Rows from block 5, named by matrix and row number. Rows with one number belong to one neuron. Each number is 200 + 20 x the weight over its row's rms, rounded and kept within 0 to 999. All counts start at 0.
# fc1: MLP up (model.blocks.5.mlp.fc1.weight, 1024x256), inputs 128-255
# fc2: MLP down (model.blocks.5.mlp.fc2.weight, 256x1024, transposed), outputs 128-255
fc1.711,191,204,169,178,198,182,191,173,218,240,165,219,207,151,200,218,168,214,218,215,206,149,224,208,217,228,202,201,182,237,205,211,210,152,198,187,162,181,184,215,194,188,163,190,183,172,208,188,210,199,233,178,221,191,212,212,183,209,210,214,185,223,206,202,228,185,237,191,214,220,224,199,210,243,149,192,218,192,194,217,150,201,212,206,213,198,213,201,217,176,221,235,193,179,171,180,229,218,193,200,208,214,201,203,228,194,229,195,205,230,225,172,221,205,175,224,235,198,230,203,217,206,231,220,178,203,183,173
fc1.712,162,162,217,173,209,188,194,214,205,178,221,200,211,199,185,185,212,179,202,203,214,184,224,197,190,161,209,223,199,193,227,195,188,170,185,181,213,238,216,221,232,200,247,209,188,239,190,222,208,203,228,214,183,207,200,212,140,208,177,189,214,200,190,190,204,210,185,179,192,233,165,193,226,207,217,183,173,201,199,178,217,227,215,226,186,212,193,190,221,178,204,195,190,194,230,227,192,204,196,204,208,198,230,197,174,237,180,203,214,188,199,223,187,190,196,230,233,187,220,226,174,221,207,168,201,187,187,199
fc1.713,212,177,210,209,199,194,205,193,194,205,217,214,225,211,221,205,166,217,217,205,159,224,229,179,212,224,193,176,184,186,199,210,201,182,170,179,203,200,207,207,185,205,201,166,213,232,208,205,186,201,183,242,194,223,182,233,218,255,245,221,220,186,177,229,187,210,175,203,203,194,194,228,196,166,237,212,199,194,189,179,228,211,185,197,226,222,197,226,189,169,190,216,178,198,198,208,203,196,218,215,198,220,192,195,216,221,198,219,205,162,223,165,202,183,222,194,225,171,219,200,206,213,244,196,200,186,201,197
fc1.714,193,159,158,179,211,233,193,178,227,193,186,204,211,162,211,215,188,172,194,197,200,207,241,220,221,215,165,211,191,186,192,188,208,236,223,197,180,235,220,200,216,170,183,200,180,207,209,203,203,192,175,183,192,185,217,239,197,210,222,202,185,200,174,189,216,196,211,219,224,200,197,208,215,151,192,210,208,203,185,234,190,174,215,165,207,207,194,232,210,210,196,177,179,213,235,200,229,202,226,224,178,201,185,243,165,198,210,155,199,201,248,203,128,217,198,174,220,208,162,218,183,185,238,193,208,204,192,201
fc1.715,194,195,203,198,179,219,194,255,182,200,209,171,188,172,213,195,213,214,209,198,181,166,186,223,212,187,210,187,190,197,200,191,195,201,202,211,246,238,180,205,233,197,229,231,215,193,177,167,209,226,225,196,180,215,206,177,189,212,172,206,233,193,161,196,183,206,231,239,220,183,211,176,219,171,211,239,195,229,213,185,207,206,178,221,219,194,224,169,162,191,194,208,230,184,220,208,243,218,204,220,157,182,197,219,159,202,173,224,196,224,176,191,164,221,200,166,178,195,170,195,199,173,188,173,195,192,218,176
fc1.716,218,190,220,181,190,176,234,218,167,156,162,186,212,232,201,205,185,197,200,236,205,217,214,193,170,175,194,186,148,180,224,224,183,204,216,193,250,226,216,230,233,193,154,194,197,233,193,199,181,186,195,211,229,227,216,149,173,183,202,210,219,196,187,241,203,168,188,257,183,185,174,232,184,198,192,222,177,211,205,186,199,187,199,195,192,199,224,243,205,214,187,204,158,192,203,212,202,196,183,201,218,184,225,205,182,175,192,222,177,195,202,213,173,174,220,184,200,195,242,203,198,208,201,207,218,199,193,217
fc1.717,204,178,188,238,181,199,186,218,208,189,171,189,214,252,177,218,221,190,202,227,188,193,175,205,233,190,177,199,197,216,191,169,191,203,226,219,182,226,189,230,198,195,186,194,216,224,162,201,225,211,213,170,220,202,193,198,233,226,169,182,219,199,190,168,176,195,201,162,197,221,176,204,195,221,166,191,214,192,238,194,242,208,173,164,169,239,167,202,180,206,168,221,185,183,182,214,213,212,189,231,222,177,174,196,188,240,208,220,179,207,183,178,189,186,156,165,188,200,190,197,194,215,225,189,178,201,234,227
fc1.718,195,215,192,214,196,162,213,174,179,153,203,202,223,158,188,219,157,187,165,190,197,183,235,157,197,171,195,158,214,193,195,220,175,213,187,192,186,201,191,202,186,193,198,200,164,208,197,205,198,199,200,196,197,170,194,194,223,210,214,209,227,231,225,208,200,185,185,198,153,231,240,208,207,177,190,199,198,224,182,168,189,205,202,202,185,175,179,225,187,185,190,158,158,222,215,194,227,218,173,219,176,192,200,193,238,197,222,233,221,180,207,188,232,198,218,234,178,188,181,216,209,193,206,178,218,208,224,217
fc1.719,221,219,192,187,180,225,189,210,200,172,178,213,212,190,169,230,221,206,175,186,169,214,189,211,201,164,252,225,183,189,205,197,219,189,194,191,238,183,196,158,206,194,208,209,189,236,196,218,210,181,177,202,232,215,190,188,238,209,200,194,207,190,231,177,191,202,204,192,192,182,216,177,166,187,203,191,202,142,186,173,215,222,213,220,207,190,216,194,204,201,198,211,225,207,202,183,237,194,208,166,207,188,191,198,229,213,233,184,201,202,203,195,216,172,217,194,181,230,205,209,249,213,206,202,243,207,196,207
fc1.720,203,219,197,229,201,198,185,198,206,232,211,203,207,236,183,177,164,202,190,173,176,177,184,168,201,215,204,189,182,174,203,206,213,183,190,220,190,210,170,249,178,197,172,171,194,221,188,239,195,189,157,165,204,179,198,191,228,182,180,213,213,172,195,221,199,183,212,222,229,157,218,212,222,230,195,222,184,216,176,154,186,188,196,223,205,223,200,200,166,181,223,159,215,171,197,213,196,165,204,187,151,208,172,190,178,174,188,186,193,196,199,166,212,205,244,181,197,191,203,190,209,219,199,225,202,216,223,245
fc1.721,240,192,170,160,198,180,219,214,208,165,201,235,190,222,212,227,203,199,179,206,189,189,196,192,188,238,169,191,211,226,197,186,206,213,215,186,193,177,182,177,193,190,221,218,213,196,165,198,203,213,216,209,206,218,194,186,210,157,196,191,196,222,178,189,204,198,194,201,227,208,178,225,225,188,193,190,203,212,211,216,203,153,172,188,216,247,205,201,216,177,181,204,240,173,170,178,232,192,237,212,189,187,176,232,204,185,164,196,185,200,187,226,194,190,179,246,174,208,179,216,174,201,183,167,192,192,205,188
fc1.722,207,197,197,188,208,207,196,166,205,205,207,178,216,210,176,228,203,208,188,224,177,200,207,218,184,191,218,169,176,209,229,229,202,215,196,219,177,178,231,194,217,223,188,197,192,192,216,203,199,202,213,147,219,182,162,181,198,182,194,241,195,188,198,183,202,205,180,151,228,207,186,198,230,216,199,225,202,186,215,214,202,210,213,200,199,211,213,212,186,150,193,211,210,184,186,175,230,188,215,176,208,176,240,186,186,205,198,208,203,241,184,233,202,170,217,204,198,168,161,257,202,226,199,227,217,168,205,192
fc1.723,227,239,174,180,198,204,176,210,226,198,184,178,209,190,208,189,186,168,208,208,209,194,208,178,195,167,167,197,171,210,174,164,203,199,203,193,174,209,199,229,206,214,188,193,216,178,190,207,190,204,207,166,181,202,160,188,222,207,216,221,199,189,220,189,214,183,196,212,208,242,201,196,170,213,182,218,185,165,180,202,158,199,191,233,193,199,195,197,198,215,182,214,181,218,232,208,202,212,180,170,215,218,227,160,200,201,195,211,191,200,231,240,242,235,212,207,246,205,197,194,196,169,189,208,223,191,195,225
fc1.724,220,255,203,198,228,193,156,190,179,166,185,216,181,209,219,214,191,193,192,196,200,216,181,225,192,166,153,191,205,204,204,232,193,203,200,188,231,210,177,247,234,231,209,216,216,181,191,147,192,195,214,202,212,220,154,200,177,207,182,223,207,207,216,151,193,212,185,187,203,176,212,215,188,212,179,226,210,219,211,194,196,221,174,183,200,181,193,199,197,230,206,199,173,222,208,205,230,212,181,214,193,214,215,233,195,210,163,195,196,224,197,212,176,192,228,192,138,191,163,206,198,187,164,228,182,202,198,190
fc1.725,229,203,213,156,208,238,209,203,196,199,229,175,185,244,161,238,180,180,217,192,221,201,209,186,188,183,217,199,217,170,200,215,200,159,199,195,219,186,219,200,197,172,187,173,207,186,214,191,220,202,214,229,208,182,187,180,236,194,196,172,217,190,203,192,183,236,180,215,215,202,185,204,202,185,172,237,201,196,225,162,171,186,186,232,191,190,220,169,195,187,190,179,196,235,211,225,189,202,215,185,190,202,201,210,203,179,169,213,177,199,209,184,227,217,171,185,204,201,221,170,199,232,157,205,226,200,195,190
fc1.726,214,188,215,196,182,188,219,175,214,197,184,227,194,222,165,228,201,209,184,204,171,212,189,199,224,181,205,180,189,196,221,208,179,181,186,225,246,190,204,201,187,181,159,219,183,207,182,183,205,206,222,200,187,177,223,200,217,174,229,228,189,186,180,186,208,231,213,227,220,236,198,196,198,202,162,218,194,199,207,151,211,197,220,185,189,201,193,203,200,194,214,215,206,186,182,197,151,219,198,186,203,217,195,190,230,194,174,218,184,220,202,242,175,180,191,174,184,204,232,219,194,212,184,205,201,222,165,234
fc1.727,179,180,187,190,207,130,207,177,203,213,206,222,234,180,208,223,184,185,184,219,229,220,207,218,187,178,183,220,204,182,208,182,190,144,221,201,192,186,219,195,218,228,195,206,215,183,219,220,233,189,170,215,191,203,206,225,188,192,175,210,227,200,205,189,191,193,212,176,219,191,189,164,206,172,191,172,187,197,180,216,228,200,206,192,191,207,179,183,199,235,203,190,187,221,232,232,178,228,181,212,207,197,239,203,187,216,194,219,213,230,212,226,184,241,194,210,219,208,183,208,224,185,194,193,193,186,200,198
fc1.728,191,213,213,204,215,232,173,188,210,198,187,216,210,203,211,202,204,200,186,232,230,190,199,213,176,254,179,173,217,235,203,197,196,201,209,196,156,246,218,236,172,183,213,227,213,186,225,219,185,198,210,187,203,228,200,196,228,197,179,173,197,214,218,257,192,201,193,209,223,220,224,241,205,195,202,177,221,231,187,232,229,221,225,173,206,206,183,166,188,207,163,223,162,217,161,199,168,183,212,162,198,222,223,192,210,200,194,186,202,166,215,213,247,183,227,192,224,202,179,212,185,191,177,192,187,195,193,199
fc1.729,211,185,216,202,204,180,202,213,219,159,188,221,212,209,220,223,212,158,170,226,208,221,186,208,188,188,216,197,208,222,191,177,185,180,245,185,202,192,207,175,231,192,213,213,198,198,210,182,193,237,174,211,182,216,191,206,164,202,217,187,193,190,209,187,202,201,213,193,179,221,175,199,219,223,183,228,171,211,180,197,214,209,205,226,187,242,183,210,209,203,160,209,212,233,220,204,207,169,206,231,219,173,197,208,206,192,171,187,195,202,222,204,226,241,222,211,193,214,222,197,237,191,188,224,208,246,185,214
fc1.730,164,188,204,167,183,175,228,214,199,203,228,194,227,210,204,210,178,220,221,191,193,193,188,186,223,227,169,200,224,215,187,176,190,213,240,213,189,223,188,194,179,199,222,186,227,197,156,213,193,194,208,205,200,197,199,199,161,186,180,207,195,242,186,201,242,192,184,179,208,168,172,200,207,201,218,163,175,217,212,229,209,207,186,202,184,221,188,167,202,190,189,194,206,232,187,192,219,229,231,185,234,170,207,208,215,159,218,187,206,232,166,221,213,206,217,232,186,215,221,198,200,175,177,198,171,185,206,202
fc1.731,229,207,199,234,179,220,206,200,205,190,204,206,223,192,205,186,194,210,184,178,164,195,203,189,202,230,213,219,207,189,174,247,190,198,194,207,218,162,191,186,224,203,180,233,227,197,232,188,183,217,199,192,168,191,198,213,174,217,226,196,218,213,181,168,198,189,205,240,207,197,207,226,227,201,185,220,223,198,233,191,207,213,169,157,168,201,221,174,224,210,219,218,177,261,194,161,217,214,223,187,156,194,231,187,211,210,199,201,193,197,187,193,207,206,204,200,208,220,193,211,208,184,225,205,196,187,222,175
fc1.732,188,211,185,228,211,187,196,186,205,202,203,231,171,192,185,197,215,194,191,155,177,217,199,186,202,187,201,169,185,188,184,211,215,179,197,203,209,225,212,223,187,185,202,222,217,208,231,208,169,187,202,168,222,192,169,187,208,186,258,203,178,240,206,223,192,190,200,169,206,174,209,167,214,191,225,209,165,204,209,161,199,226,191,244,163,217,195,190,215,202,186,199,200,180,165,222,195,184,170,181,183,227,218,219,191,172,198,189,192,202,176,181,168,235,217,222,209,161,205,238,208,188,213,220,201,192,202,255
fc1.733,215,209,205,245,225,222,227,160,182,197,188,175,215,183,160,181,195,178,214,151,193,153,197,233,195,205,191,214,177,194,185,200,239,206,224,201,186,195,199,212,181,217,187,227,230,180,189,230,215,184,190,199,193,154,196,217,183,207,188,210,208,203,220,198,170,164,218,205,225,207,240,195,186,189,181,213,216,205,160,200,191,189,218,219,228,225,210,185,201,204,199,193,211,202,235,178,174,205,174,200,224,163,211,190,201,191,224,194,199,234,204,216,180,248,146,198,195,219,207,174,224,212,224,213,201,218,202,190
fc1.734,231,213,209,213,223,225,190,232,195,179,233,203,218,193,191,231,193,192,192,221,230,196,195,187,184,159,213,194,200,168,237,222,220,196,219,197,166,227,205,183,213,175,207,213,193,209,235,212,231,205,194,189,195,203,174,182,202,203,176,238,178,200,201,212,213,186,199,241,212,193,216,215,180,194,227,221,192,221,232,220,210,179,170,202,172,206,175,218,192,205,212,236,186,217,197,193,185,180,205,185,191,216,175,203,199,223,194,188,204,189,206,213,212,184,202,199,154,201,200,166,208,185,180,234,216,224,182,188
fc1.735,248,198,204,186,194,215,188,167,181,192,203,196,208,195,206,213,202,172,225,194,156,210,178,224,184,183,207,214,205,221,177,210,217,205,237,189,223,200,262,184,219,207,221,216,170,197,221,202,202,207,246,219,202,199,195,206,224,210,208,187,208,177,238,183,197,244,184,187,198,188,214,199,196,191,198,198,186,189,189,217,228,229,249,178,201,184,198,208,195,195,224,210,199,211,202,200,159,189,206,173,216,193,178,175,193,217,226,160,219,177,191,203,181,202,232,215,176,214,208,232,203,199,200,221,197,197,158,213
fc1.736,217,222,193,195,185,223,228,215,212,192,147,180,209,209,222,204,221,173,209,179,203,193,162,190,222,198,192,195,170,197,227,218,227,214,189,210,206,179,220,183,199,226,193,183,177,143,183,178,190,188,175,179,190,209,212,209,175,189,188,180,190,196,221,194,210,227,192,196,175,209,203,188,198,177,198,190,217,173,203,175,198,224,181,198,197,201,205,225,225,187,200,180,202,199,204,234,185,194,186,245,225,176,185,224,196,212,174,180,192,194,208,168,179,174,189,215,196,207,189,180,211,196,219,208,180,206,175,189
fc1.737,191,221,182,181,173,167,154,229,231,212,170,192,196,192,207,231,221,188,204,212,200,172,234,210,213,234,198,163,217,208,177,184,159,238,208,180,195,195,178,211,218,182,199,185,219,194,212,204,192,189,227,170,201,212,181,233,173,175,212,229,199,213,180,197,185,210,200,203,204,176,210,217,223,174,208,185,180,197,171,229,225,232,224,206,200,192,234,199,184,233,205,188,177,182,201,210,204,207,205,178,187,223,204,198,201,179,227,212,214,162,191,203,226,155,186,186,214,242,183,199,199,190,162,181,204,213,197,208
fc2.711,221,238,245,197,189,233,228,231,170,150,196,188,203,235,206,165,213,200,182,186,182,198,160,223,182,206,204,209,174,203,182,164,213,204,185,212,196,188,204,201,226,231,190,181,211,206,197,228,222,202,190,214,171,200,190,173,200,220,175,191,206,218,199,210,137,184,211,221,201,153,164,178,214,169,193,206,170,176,202,176,245,210,220,191,182,222,222,194,201,230,190,214,206,203,198,219,184,199,214,192,218,196,213,211,189,160,225,190,185,165,184,204,173,191,211,184,165,219,228,229,200,190,220,170,227,217,178,215
fc2.712,217,244,154,174,184,201,159,200,233,207,191,171,172,226,207,173,163,196,209,232,204,208,192,198,227,232,179,175,186,207,186,207,184,202,201,222,242,190,232,216,225,220,182,221,189,171,174,176,181,195,163,187,201,207,214,167,196,204,234,211,141,189,195,206,183,186,189,188,191,176,206,237,186,183,177,202,222,187,210,203,199,170,194,207,190,231,204,172,166,201,192,215,169,226,193,228,199,194,177,189,216,205,206,230,201,192,205,191,199,229,169,185,222,178,209,198,185,192,188,218,232,183,198,201,159,176,190,218
fc2.713,176,209,197,194,231,193,177,205,199,206,186,182,224,223,215,216,203,189,174,241,206,191,148,227,215,180,197,243,186,213,217,211,186,230,235,196,164,212,185,180,184,209,162,218,210,180,176,202,198,193,217,191,213,188,218,207,221,184,189,203,199,208,213,170,178,188,218,195,177,219,209,233,238,205,202,202,181,173,179,218,223,219,198,189,205,185,217,193,201,219,194,215,208,169,221,217,217,228,193,208,180,190,192,195,203,210,221,217,157,176,187,214,202,229,196,263,171,188,198,215,204,189,213,202,253,197,213,240
fc2.714,202,194,221,169,204,148,197,191,189,189,223,211,196,236,177,180,184,226,188,215,189,207,185,213,207,198,208,222,224,210,210,247,174,178,194,196,198,209,202,196,201,200,208,175,203,198,205,163,197,193,237,201,215,185,184,171,175,221,200,218,182,203,214,224,198,213,200,196,202,212,196,175,203,229,215,187,157,215,172,208,211,196,179,187,165,202,182,163,148,172,219,228,160,203,163,220,164,224,211,198,177,200,219,173,246,212,174,225,182,210,183,183,226,209,222,226,192,203,188,216,198,196,182,205,189,205,200,209
fc2.715,197,178,194,195,202,204,195,245,195,215,209,214,206,205,232,188,190,173,175,192,188,248,195,211,190,207,170,198,196,200,197,193,197,218,202,160,251,195,229,205,213,195,204,214,199,198,183,185,227,184,178,174,212,206,198,208,216,165,199,169,164,175,187,205,201,173,173,154,197,202,176,207,177,216,220,178,193,189,198,232,232,196,188,230,221,226,205,234,221,232,159,204,189,208,196,207,191,189,221,205,211,174,166,189,195,199,226,197,198,176,205,223,213,187,182,195,213,203,181,189,152,188,234,188,196,210,182,194
fc2.716,210,205,181,179,199,170,183,196,230,220,239,226,212,202,196,200,201,213,190,146,213,173,187,177,185,209,180,205,214,205,170,230,180,211,210,211,206,153,166,213,191,197,235,232,188,193,220,160,198,231,200,186,212,186,216,210,236,210,198,213,187,206,253,207,207,201,183,181,194,202,216,173,186,151,201,209,209,201,218,223,195,216,200,195,207,210,184,219,197,209,196,230,187,233,207,218,207,233,161,219,199,174,183,196,208,219,201,204,207,193,205,223,216,177,171,212,198,187,228,206,218,198,147,155,193,216,176,207
fc2.717,223,234,185,181,250,170,162,194,211,218,193,204,189,217,210,203,194,175,226,170,199,177,193,193,190,198,204,194,194,242,202,207,217,175,142,188,207,190,182,225,200,221,179,199,180,222,217,202,214,193,199,185,204,204,196,227,210,197,175,170,228,246,228,196,206,201,220,221,194,197,228,222,222,191,229,208,184,243,186,223,195,203,207,225,172,209,235,198,220,225,186,195,177,229,216,211,207,161,181,194,193,187,222,208,183,237,202,179,190,199,208,217,218,196,197,209,233,220,169,250,192,203,205,210,213,187,180,206
fc2.718,230,186,198,186,180,226,186,208,212,257,174,195,216,232,224,191,206,213,207,202,215,190,196,189,184,226,214,227,211,193,193,190,222,183,213,162,170,210,213,223,204,213,164,192,196,189,195,187,218,195,218,175,173,206,210,195,154,184,166,204,206,203,209,196,195,178,236,184,205,186,187,216,228,237,217,204,193,191,209,185,205,226,202,178,213,243,215,206,195,187,223,237,209,189,212,233,224,163,216,199,217,213,222,192,153,187,177,189,190,207,182,200,199,186,185,215,206,203,231,180,208,186,205,183,208,173,193,193
fc2.719,218,181,207,216,215,196,199,165,208,205,234,210,201,214,171,183,215,192,226,206,201,187,208,185,219,221,193,186,204,164,216,197,188,203,205,187,242,223,230,228,187,207,184,212,222,206,195,207,210,165,181,207,207,190,215,197,180,196,180,236,160,202,172,219,189,244,177,161,214,221,160,184,201,200,171,196,203,231,219,198,172,184,210,198,191,197,201,255,196,174,197,176,189,169,214,211,167,196,174,193,208,193,201,238,188,228,169,229,217,215,173,204,193,217,183,166,223,201,222,200,205,208,195,194,189,210,236,174
fc2.720,214,199,192,184,203,207,226,211,172,216,188,202,223,161,193,215,206,196,217,205,212,207,208,222,227,203,195,207,213,190,175,193,147,190,181,172,207,197,218,162,224,208,200,215,204,159,211,222,205,196,231,251,185,206,201,230,170,197,204,221,198,244,210,223,197,218,175,218,175,216,226,218,222,205,184,162,184,176,209,224,189,218,192,183,208,216,205,165,207,221,195,218,207,176,208,177,180,210,168,205,227,218,218,191,183,242,222,226,198,192,204,209,210,200,149,168,218,218,174,213,176,216,201,164,185,211,164,162
fc2.721,190,190,217,220,181,193,186,225,189,205,205,191,187,213,225,200,180,167,223,177,183,215,215,190,210,193,236,187,210,213,226,165,197,207,209,225,206,229,180,196,257,197,175,210,201,182,195,200,214,209,218,190,180,201,190,205,231,214,210,239,216,173,247,202,195,218,218,209,205,152,223,160,219,241,237,182,214,207,183,195,187,242,202,211,220,173,205,194,179,215,191,204,157,240,199,219,191,188,180,239,211,217,218,163,204,256,177,215,170,193,217,175,214,202,202,179,219,180,169,229,209,205,205,172,183,218,204,230
fc2.722,207,197,206,215,183,241,199,179,196,205,192,171,222,219,218,191,228,169,154,207,205,166,189,182,191,224,169,204,233,182,185,194,195,206,185,194,203,205,166,215,200,188,221,219,211,199,216,247,204,203,151,200,193,205,195,219,195,199,222,221,217,184,214,205,198,187,215,224,167,205,218,179,184,209,180,192,177,206,156,210,215,197,189,190,174,188,196,197,187,203,231,182,197,176,194,196,191,224,195,189,193,229,212,203,195,190,219,195,170,192,195,228,212,202,203,216,209,202,219,166,190,181,203,160,168,179,200,190
fc2.723,183,202,158,209,165,179,202,207,193,196,245,225,227,212,190,198,193,211,179,180,200,195,215,203,187,199,216,186,230,233,210,230,200,188,230,229,217,205,221,204,197,183,198,216,233,233,208,204,202,206,214,188,222,203,191,214,194,185,184,226,213,225,213,227,176,227,177,190,199,207,223,202,239,181,222,199,206,223,234,204,218,206,214,220,219,235,205,183,194,237,224,230,228,208,219,202,207,179,176,170,204,192,175,215,219,172,220,202,243,202,197,228,181,191,214,220,197,174,231,202,177,190,202,219,223,214,219,158
fc2.724,181,201,184,167,182,188,204,230,195,235,178,201,190,191,193,172,213,140,200,189,214,209,176,230,238,223,226,201,172,220,201,156,204,181,226,171,184,231,205,206,179,185,228,243,217,198,197,195,197,225,216,200,178,208,210,200,198,199,169,208,194,175,180,235,239,184,189,225,200,208,186,213,180,200,196,211,238,172,215,195,175,202,179,217,210,187,217,215,193,178,192,210,185,190,203,182,160,227,195,189,216,157,198,225,195,159,197,216,179,160,225,210,182,211,202,193,227,201,221,201,219,211,195,183,224,190,212,205
fc2.725,223,208,208,224,196,186,222,204,180,235,166,210,204,214,183,208,213,197,185,241,179,153,183,207,183,207,194,227,194,236,171,176,216,205,204,212,183,185,183,186,213,199,187,248,175,188,176,220,198,194,188,197,165,177,203,223,177,209,241,253,206,219,171,179,191,217,229,198,195,257,208,153,220,199,175,138,214,208,174,202,204,192,213,191,179,227,206,171,200,200,212,182,177,196,207,199,179,211,205,205,175,211,204,209,184,221,215,191,193,191,209,230,207,206,205,204,233,217,180,205,217,164,214,209,179,185,174,194
fc2.726,202,187,237,184,171,178,181,191,191,164,200,198,157,199,180,155,185,233,211,195,215,182,211,185,212,231,172,252,189,192,195,199,219,200,203,197,181,242,197,201,216,171,235,157,162,204,205,213,231,193,194,180,253,177,185,222,176,232,202,190,202,190,204,194,206,197,199,229,225,206,203,201,197,213,254,172,193,177,151,214,226,211,224,167,202,187,212,206,177,180,160,196,179,179,199,225,209,200,193,185,149,204,187,199,201,186,192,201,188,192,201,191,186,169,192,183,193,233,172,209,201,223,204,204,212,179,218,203
fc2.727,192,201,222,195,175,241,164,201,182,191,208,230,174,216,207,202,228,257,204,208,201,188,235,205,185,204,225,175,173,210,176,233,217,210,228,176,224,204,207,231,207,214,181,209,161,196,208,203,182,221,209,200,190,209,210,188,226,199,201,205,171,225,218,201,221,182,153,216,196,188,206,187,183,206,209,196,184,200,170,186,190,226,182,237,255,185,230,230,183,211,218,201,225,209,168,210,194,194,231,205,182,206,202,177,217,230,207,234,203,202,208,209,169,181,236,217,201,197,197,165,165,201,218,208,188,159,157,174
fc2.728,221,168,215,200,218,171,208,200,179,234,182,197,154,204,204,188,182,227,175,218,181,227,233,190,218,191,226,221,208,166,188,176,151,221,198,143,221,167,202,177,208,260,193,178,207,181,182,195,246,207,209,185,172,186,200,177,204,179,229,200,236,203,221,186,231,210,172,204,182,193,226,172,192,183,198,206,210,178,186,174,229,199,168,217,210,221,212,211,188,186,209,215,235,190,180,203,199,239,221,224,182,187,189,222,189,200,228,193,187,224,182,161,190,216,204,194,188,232,173,206,215,249,215,227,178,211,223,233
fc2.729,197,203,194,204,165,212,232,178,192,198,235,204,165,222,211,209,172,225,215,190,169,197,199,219,231,172,218,212,187,234,221,193,187,203,178,209,193,225,230,212,181,209,203,194,216,236,186,173,209,205,237,185,172,218,195,214,199,218,208,224,169,240,179,241,214,182,230,196,193,188,186,194,200,199,221,191,183,226,245,211,156,211,195,213,205,185,217,168,215,204,226,217,182,196,227,216,215,194,161,183,167,213,210,177,214,236,236,210,220,199,223,223,187,199,180,210,178,175,186,196,236,201,207,167,174,208,185,216
fc2.730,195,242,190,211,213,196,201,187,205,216,195,171,177,177,205,179,222,188,190,231,176,209,197,218,196,197,187,190,176,179,187,228,214,202,158,167,214,165,204,198,204,209,188,228,205,203,231,201,206,199,204,212,180,239,183,197,243,231,226,204,145,168,196,220,185,231,216,201,198,185,194,200,157,204,177,190,182,167,197,197,166,199,203,187,232,187,200,208,211,214,229,200,177,187,220,203,186,181,198,212,211,231,212,226,193,198,183,194,199,163,217,191,213,208,169,193,210,175,213,193,182,223,211,213,236,198,229,176
fc2.731,198,234,225,182,230,212,173,234,204,184,185,182,168,172,217,196,186,184,182,205,184,200,217,189,199,175,207,186,165,216,218,209,216,185,186,154,186,213,210,207,191,166,194,191,186,175,176,186,209,232,182,197,206,181,190,192,225,213,173,199,224,197,190,209,166,210,252,177,210,228,227,179,179,187,233,188,204,196,217,171,223,204,218,230,202,230,202,183,195,155,182,187,181,159,193,219,190,230,191,204,215,190,184,200,190,202,228,225,199,197,200,218,198,170,160,208,196,231,192,221,189,213,197,186,182,206,196,179
fc2.732,192,211,201,192,208,203,213,214,202,187,219,191,181,211,208,216,196,217,172,201,218,191,225,197,215,213,199,224,237,210,222,169,193,222,217,211,191,165,226,181,228,218,219,220,177,163,173,194,208,202,203,227,190,228,208,200,211,224,196,188,198,210,195,240,196,179,206,192,216,218,198,216,223,189,195,189,227,224,201,225,211,182,198,166,218,239,179,189,184,215,213,231,214,199,233,182,204,227,183,215,170,201,216,194,207,189,171,182,184,188,195,183,219,176,213,158,193,262,169,174,212,198,228,194,183,207,208,200
fc2.733,170,208,178,213,217,193,228,229,183,192,197,233,167,221,206,195,190,209,165,216,212,187,179,186,225,226,194,191,226,178,193,190,179,218,174,179,207,183,187,206,194,226,179,162,201,204,173,158,221,185,207,241,209,247,194,144,207,232,209,202,183,213,188,198,234,230,206,203,181,205,151,187,202,194,214,201,169,217,201,207,195,200,214,177,190,206,219,209,183,165,210,226,219,175,180,208,217,208,200,213,201,218,202,209,174,195,164,215,212,161,219,185,208,175,222,207,193,192,189,192,226,193,197,193,197,202,219,207
fc2.734,192,213,197,239,181,192,194,196,222,207,223,201,202,245,201,209,213,202,232,172,171,216,209,173,167,207,231,212,180,226,175,171,187,209,192,188,214,170,211,209,208,215,199,149,220,170,199,234,177,197,202,217,192,191,190,179,171,202,216,188,203,209,203,196,241,184,199,203,202,220,233,173,209,177,184,197,185,203,147,201,211,213,182,200,200,219,220,207,161,206,158,139,217,190,213,193,218,194,242,177,192,192,227,204,199,216,224,243,181,191,193,176,195,207,194,190,245,218,193,221,207,235,172,208,192,166,222,173
fc2.735,152,201,173,215,233,186,255,205,242,180,225,203,205,159,235,171,185,209,198,201,187,211,203,145,196,201,180,182,193,189,236,192,178,180,202,200,221,206,222,218,196,193,189,192,183,202,192,211,187,201,184,225,235,235,221,209,209,185,202,181,213,205,213,177,189,206,182,211,195,189,207,217,217,147,183,164,209,173,202,175,222,188,192,168,212,195,236,203,196,197,195,175,189,239,186,220,194,219,236,218,229,217,187,183,260,190,167,238,215,212,191,191,185,213,197,183,203,205,181,172,193,235,195,209,200,221,202,202
fc2.736,199,174,189,196,228,175,201,194,198,204,205,208,189,200,173,220,173,199,208,210,210,175,225,184,191,191,191,231,189,189,206,221,259,153,179,178,234,235,203,209,204,196,166,197,200,256,203,221,189,184,207,197,189,200,210,201,222,155,204,187,189,212,217,229,157,223,186,200,194,189,161,224,214,247,192,204,199,208,209,157,189,251,206,156,177,196,215,202,169,221,188,226,204,227,210,211,213,182,202,186,200,217,225,215,231,213,163,218,185,189,181,213,221,202,190,187,207,206,209,214,205,234,181,211,200,208,253,212
fc2.737,202,195,222,183,224,216,213,178,186,203,207,176,205,185,199,218,189,159,216,190,195,191,220,163,215,219,219,220,190,209,199,207,212,207,200,228,212,169,195,198,221,216,237,195,171,193,207,201,227,220,184,186,142,202,205,206,242,187,201,189,189,227,183,172,205,189,207,235,203,209,234,184,163,186,207,210,196,184,210,241,184,247,205,220,241,175,190,199,203,221,191,204,203,194,178,185,218,242,194,207,205,201,201,195,214,198,195,191,178,193,188,238,193,233,190,184,219,181,190,193,199,231,218,199,239,214,210,194